From a checkpoint of a small multi-label audio tagger: mfcc input, trained on synthesised imitations of 52 everyday sounds, one a clip.
Rows from block 9 of a small multi-label audio tagger, named by matrix and row number. Rows with one number belong to one channel. Each number is 128 + 32 x the weight over its row's rms, rounded and kept within 0 to 255. All counts start at 0. Numbers have three digits each.
After each channel's rows are labels from the 100 clips, of 14976, where the channel reaches its highest value: "strongest on" is what is common among them. Only what is clearly more common there than usual is listed. The data: synthesised imitations of 52 everyday sounds, one a clip. In brackets: how many of the 100.
# convs1: first pointwise conv (model.blocks.9.convs.1.weight, 288x288x1), inputs 96-191
# convs3: second pointwise conv (model.blocks.9.convs.3.weight, 288x288x1, transposed), outputs 96-191

convs1.199:119125096151118055133133198093134229123160104148131126099100110157133133104077124124138150154131087105126102115121142139140162122129120172112094108119155149110152102125113098148056128143112112079164151161129144096115123132173100144150085146105122139100110147130135159157192088101099145104
convs3.199:096121140164099173182125133100179159130104164146147144116140130094138097153180150099095161144144176162161133144118046157112171125081193059126150135089130149116138083157180087186149077130110097116126114114132124140168096145119114165141136112117139076139149122122044117114101162156140159119
strongest on: people (71); footsteps (44); speech (27)

convs1.192:181161112174001136118145144138086118118149157114098136099113147161171157095170189123125090117127119138157144168127190106225126164104099156074132227138120169144141137061130158139071095116106153161117130104107117120076120107131097117134171121161144077112152098120144112126162124142153083111
convs3.192:163094119106117175185121129148077164094113126154145112155144195094120095146123172123069116137160065154084168187151134158144134164139141139122204154147086101030205165146117091089119146122141109140134140135105100190173137160158150101139092134110151159167156153133172181084173175132145138126
strongest on: white noise (58); mains hum (34)

convs1.74:137186153139111091174133155121111168141172086087116158151070093094117132110123093141230136060112069140108078092155124084121125103098136152088103022134146132135095083133097147128148131142140167159172134130132158100121112084169143090143141139069102081051141138108159195120177109086131132161
convs3.74:100131113097124131118154166169125159069156163140111130174063132140125098113151159133124067169143076122097149118170203155136179091123108147151161151102093158152097172146146141178121119193143091099092106128145122160126059090124097109119100114171102103101166122076131158136080129177108140142
strongest on: people (62); speech (44); rumble (40)

convs1.189:088130101101155138095149133156123139120100080121124103128116128223159089135055134133183121133124109164126094147116156128154114116096109122099171101068115110160136113145104149110197126167160139104153107091131134162190130085109183164087110091125116085140133119140120153089167193167130126130
convs3.189:142064139133088210111087138061059148181065121062157154161112131132180152121168078105080145127108117082149112049126150174179126166156166073137132074046109156097100136045143162137136166106112189061112152111109152163117163148130097089159149182091119112142125113144160072137137126112093123094
strongest on: machines and effects (80); whoosh (75); thin (high-pass) (28)

convs1.59:186112098132126132072101137120128108151167114110114213201181101099099110137175062157170130153125162109124121146154163094146093111104040162076105118188076132147130112103048108115126138091110129146107178107093085136128152164120157116140121144151106145175195137180146124176080104121155143105
convs3.59:053100127113147137092091113101099145142102074110173082109158078092155081107109105086101063083108127138104123098163123135136148165149119140122109108174137128165063093154174060128061141087104122129099168162117136108101121155128171174113147085107142136148154122107181105106168105121073198104
strongest on: people (65); coughing (41)

convs1.70:144102129143051190115119150153137125195080157102115182119125118115133095129117058160121136139148177102117100121152112112101205099114211086120138111185149124120105103130160099114132132140156134107040132153119160131129077098178088112128171178127120079105155134154139165083155113097143158076
convs3.70:124156129085131119106139158106115164161096149161074171193187168118154147100138108078130154133156104140150143141118167202133249110144140133123086129130129137117100158148095127109080124123105157151079133149160097141112107150178102149170083133148133087116102146082151065148110094105110146142
strongest on: door slam (53); car passing (29)

convs1.53:135121185096125102151101118160180084137178113139125077178105151056135145154169058134136099126131117218110149115107087089151162118124122107152097148167159159098104090134206139090085073163146156160180089107087141111178120134111118139133093107213141115160145138112152103182157179099113133152
convs3.53:066169156164107151100120168098121154176080089136142078182083143115096095171148172133115112140129144113135088079175162104086128149189164158152126106127112120166133178119113118128150123129159221105139139199187141135139174139113114101159128065105143136090144119115150121180192184098143145159
strongest on: white noise (52); thin (high-pass) (33)

convs1.147:124109110090155106169138141116165181132208118146085107091139144090128143132153163142151134161085122165101115107148069109106124111065106147128121076090156104121000076095089161145146148211111165199106098095180087117119058143150100165056139078038136058108143117137158110120151093144149148173
convs3.147:114216149145106139139141097161119095131110116117123133107132088096169148136072080072100113114132129133119144058110124126123158132106200178171180101147092162144088173117117108127120106056103119158113101149138134139141120078140126188125099152167082106146132167093092145149081152118146150134
strongest on: mains hum (49); people (37)

convs1.94:161167071124125100167181194126143143109131112147146144083149159141137069140143145131139112124174138106123153132079069122149086094111168168147054116113149113111126093104124092161117160126141179130074092113061145125106163051126083151108187180116130128143165068176197091052146130121126171126
convs3.94:153128161131109133122131093151069113075110104123079149101157142138134115139187152130097168136093099142140101101084055142159138117122128081106165146149119075161148174143120178137119156174181134160134152099057165170169137111120122170120153159126163122131129159089126125182131127130098146103
strongest on: signals (55); car horn (32)

convs1.224:127115101102174147120155125114119124166112140127171178160169122154151078134133167153153120118110140136155207124088130161085110131162101190107172117122130170151111119122090113166120060072121111121123141161180129100153108114181171148101077198102142126120133130121212131220152126127088156114
convs3.224:069074131116137132093065093142099093130149078151133086126172125140131142123133127172156161160183147179150072100055176122055098124143085082093150140179121129166181147135203133150129125170084166137147122130148136141078176154186061133126162095114171087107123100102167137139134175097122134105
strongest on: signals (69); car horn (47)

convs1.207:170085095172102099163138181134151136151184167129182143138141087200127161167144145123130097124153148107143118164085080152118155103090108091099088141083099154169129166115111109168115125120139166151084137120120145148179143134092118101057131082046139106161135141088198129161118058146152185125
convs3.207:081110046126101092108168161164154129156049116142167104144111107103179140183094174118116111133150132109150125135128102146138114098155156149076093108118098085119114096135161165197103133155142120090134161093159119169153162162078125119067158202122142131185116123155150081093133130129096094130
strongest on: people (90); coughing (84)

convs1.263:132101108181142136094109119110117130058105168114106124095092083146133160093125148107136124139089076187128119119172110135100104103139163125127101128172145103077141124150124196118125135086060128094119099115224116120121110121170075137125074129122153121140090162123142136077126163129124150112
convs3.263:122207148150163108156124138151173148143176108143120121170119001108111142147115203135142181141058108099104144138101128112094159176129107117176115200099157140122049062095117167157161130143128158148157157156146136136161122154113082137119101102160105151138127150187118097110114122122135049119
strongest on: door slam (98); household (98)

convs1.89:132117092220091091090179209108105136110162106115164112110156086121099117162122091101047142083103115132123169115086114151143065094115125117140120188103124112118126086136125144076087180143141146118163099129101134098142114149148081130088167105169122175088153123161119131087164131152131138164
convs3.89:168137130148146134196094148110060132129154092145143072147127137096093152176157086116141157107084093071128098123123122121093129120120114084100147157097140154091136058089125140118119106090153117120155106076067105132143133113109150158140148111088082132127080132133138119146137149136077106084
strongest on: machines and effects (99); whoosh (64); car passing (34)

convs1.111:108137112130091081074143063096044130154124134175121110146166093166145099175131074186119102141105108175107104151153158107147093160143129118119083126150107106111076134179098150117115140147148167128123145148106138079140150112163106089085145127132127132104162096094102065104166104110123117110
convs3.111:154095124122111117149147148191121091163125170202154171103077181082049068139141185103157082136169095146094178113095098075088159128136145118096096166131102059159113093105186140135175114139148108102118042177085182033122112141099125132098136134134129114139148114144095078214083112134118121176
strongest on: people (92); laughter (87)

convs1.143:148097067104095149113122140126136125120131102145120160109102153151118083108031225139093092104147087129176121120143107105119162119088083134094135179143138156139137045120142103129133148131181179161123190106126096145146157086067128151148155129196125119137090085105126096096140123052141118206
convs3.143:139135115168088127138089152156119105084104120104150099106096119095121112071099159146112132106139149091177143098102135105137077092101149097108161061160155151130107114162149157169130125113126083171057108176130099183170109096133134174067132071112105166176118091125149064150130121075126128157
strongest on: machines and effects (79); explosion (59)

convs1.9:143160095177114138115081158116151118140150142078141094149161155109096119153160079154148117154137046091125137150129132128162134085142159084093095164133137083117113151180173081088187102173137129139168140112140179122158130109065139143053138098078099132127098068150153117152165150131151143115
convs3.9:108122096157119149161176122138130101138141156157135127146119074063128141150118128113114118152083085076111084153160090156120136163134143074109141142189117129139142080138108112092154188137095112168090097171144116135080128123090123141174124081082124093155080103111132189162128140133170130078
strongest on: white noise (96)

convs1.277:099109125076153151163104108171146158178147136151112144142123144100107129128107090138165105130175129107107109103115144133135149146157120142129085127157143140050114156172168219130135124114124127135089070158169115128148067238098110217164151098123122112171131132129121134139182146179197133107
convs3.277:139135132112089087120101126135161165070092143132145118082070173138160127136103120108124158117095120109138123177110134151131134078154132154146090094139165129079131172212096122158149189092100177100095099189125143143095118125104103099116095111168086111082068158097143170106183112164098191080
strongest on: mains hum (80)

convs1.146:160100074100132153081101148110118149113111145111119109159136179097155212158130109166133077111109093144121146069137141083176142179095116126149119128141083146090115154143129064137159171162054131118103175138164101243130117117098138184109081111125147145065110161132095160122107142126102088162
convs3.146:090179162117191142112134137113162126115098101157160126145169132126141135039092089091128093208115115104093106121137127098173142117120088121141148164090181134102133063118107052065139166104137074127125098126097105111178187155116165143151154136156107162096096109119104183115159115169094137081
strongest on: machines and effects (74); whoosh (72)

convs1.177:135093158109076122147139153142183081130105157074089105112155159107143141148084130161182128141109175120119125147084134097112135096090085117137137140184120098109146109192083121175151156194108159150162178186181158144119125110135114162151135122088138151140109073110093049170091112132112096144
convs3.177:146126045084099094127130128141169151095144142144162115101112142137118131128121129151162103084142114099139085134067086177112154096106138165157168121144114078149121128161196124132159072096148080104130117133127152167188100161187167064126083135051173123119127146091130069116143118091152143143
strongest on: machines and effects (47); mains hum (30); whoosh (27)

convs1.134:129089107130156125141162090126192122097119099151100121078142174166156121118144164126133107153102131166127169082093120129163131121151157141104162120151093144052135154189114116093168159141097164111148124086156143114130124174165132128119131075042130039113066192190155092110142116125137119157
convs3.134:128178119099121117157074104186156114123189044130137103136151171082149155115082146124095146165108139125105146138101090129127104119112048107175130057130143160102093091099116114122129145112150099072156088084127070123156151104171107173119083115083098083130145155129133122146132092125143138111
strongest on: mains hum (98)

convs1.202:145105148100068201134156137115147066082103057099162082116126136169131135094099131101080158139173130077147066107164144110184130093099100141150142095149127163057131134094095186118145130124122111107170141109164155084089176107069103163233125094089185103121104103145083152060109111116152151174
convs3.202:115080127166179163116112103142175125117090209175175202178117156153187112159088175158141098134144130120125155181120144154136197154165183104133129168090121169098134087049170135102160130103098144162134111098104142102170076069118111147151128117164121141166137168076147138074102106138119148120
strongest on: signals (43); spray hiss (28)

convs1.205:125110123133138119110101203141092084112173177154127139101111122084141149158111169106124086113179143113062121122100133122137138116094120102164076144145098056122163096126071151046128137168087118110097152134142154062155066104117140128122111109092150138111164083123132140122121171128111189089
convs3.205:112115159135150128189104054038152153149159127140083097093119137151177122137109125118189167122149130108105138118116130208145073110164162222111149091133117140114158091112116137155130110136164142142075105140125183145152127129101125140132119121162119135149151153123036123088100110148189151113
strongest on: people (38); crying baby (34)

convs1.176:115108096143085138119074150166100106140158117185103107144128203162122091129016178081118164090151193106088127124144119146113113107147093104156142122142104171151109140223172101186081105152116125138090100109141128142140084126149129158110115141252105143105160103116175110082132159178134118125
convs3.176:115144158119132158153132109209125112175178156111072132144114107077124075143152105121142121095114080132155065092141113136116105115081139138178143078125175135142190133114066122108159109102125112215076148149166121155090160159068085127150135124081169113162093142140133100136158159134158119133
strongest on: crying baby (43); water drop (38)

convs1.6:084074134133137110178150146167144076104150098122181137146098140046191133105131109130122100113109133075104147105153116085088111178154093134174123122046093120133151172140107137123147140139116140127122148185140137147117075182135153154111142156137107117132182101170121166176108091139102122144
convs3.6:153131152154121131054134145106128111144088146086097163122166107111093120146114075090131140170172184110125171116145098157110155139096164184160137118225156121120162101102078096078110129097038116123076101171103096158207133064031134101079139126131164149160105155169126087203147154116093149142
strongest on: white noise (32); car horn (25)

convs1.40:162152112150135120162135162186140075135175118174141058157152166083118156171119121119200163160141134194121123115135118096144170193161121124080130121205105148070126176115132081122165147144151073158096131112172063123091080136134113137130143186184118141166066100018071156146139102165138138074
convs3.40:076132068138166120123122140097174150138153118107150159093113180133073132192178054120182092101110167162080143110112172117104174129151080116119037174163164129131092147116149125152087082141168154060116197153170162131168087110088159141150090119136128128083107151044125113134187156172164163117
strongest on: people (50); snoring (45); mooing (32)

convs1.158:107125159169082091093096153169170168114124167169194132127153101120134106125088120106154121120117141076083119134152112123124095117121104085221141156101098164121153148099114144163064099154131088131111121151139063123133100171117135124041129173133103091130165126159113119165135075123135157142
convs3.158:126132128152136096177093167130151063130115110111156090109080168177128133164143172150091096111141121187077138105113157178155131089149118135108123086104110162109162151094107102132132165130135185117128175095182073109206173122163130138153162154117152157157163111097145170151105139157115120152
strongest on: mains hum (62); animals (62); sound: fly buzzing (29)

convs1.149:110133154142145121154144118114130161117115149195127177129108198117153170126125120076081106167122101124156140128166078143124088173096163160143176119130137166089106158128174134118161156127146161105161131145150102191117101177146149139134151137102132115167075146113174144211081089080121162136
convs3.149:122100122139126112184198151104105147072107139119074145040092168139134088142088090116127139149164150170120080060119120182139095089135081196115107164154160132159119186150160095083135112071129140135134161183165140102052103123113125108125115130127159115150137055071130171116109149167171138161
strongest on: crying baby (77); people (77)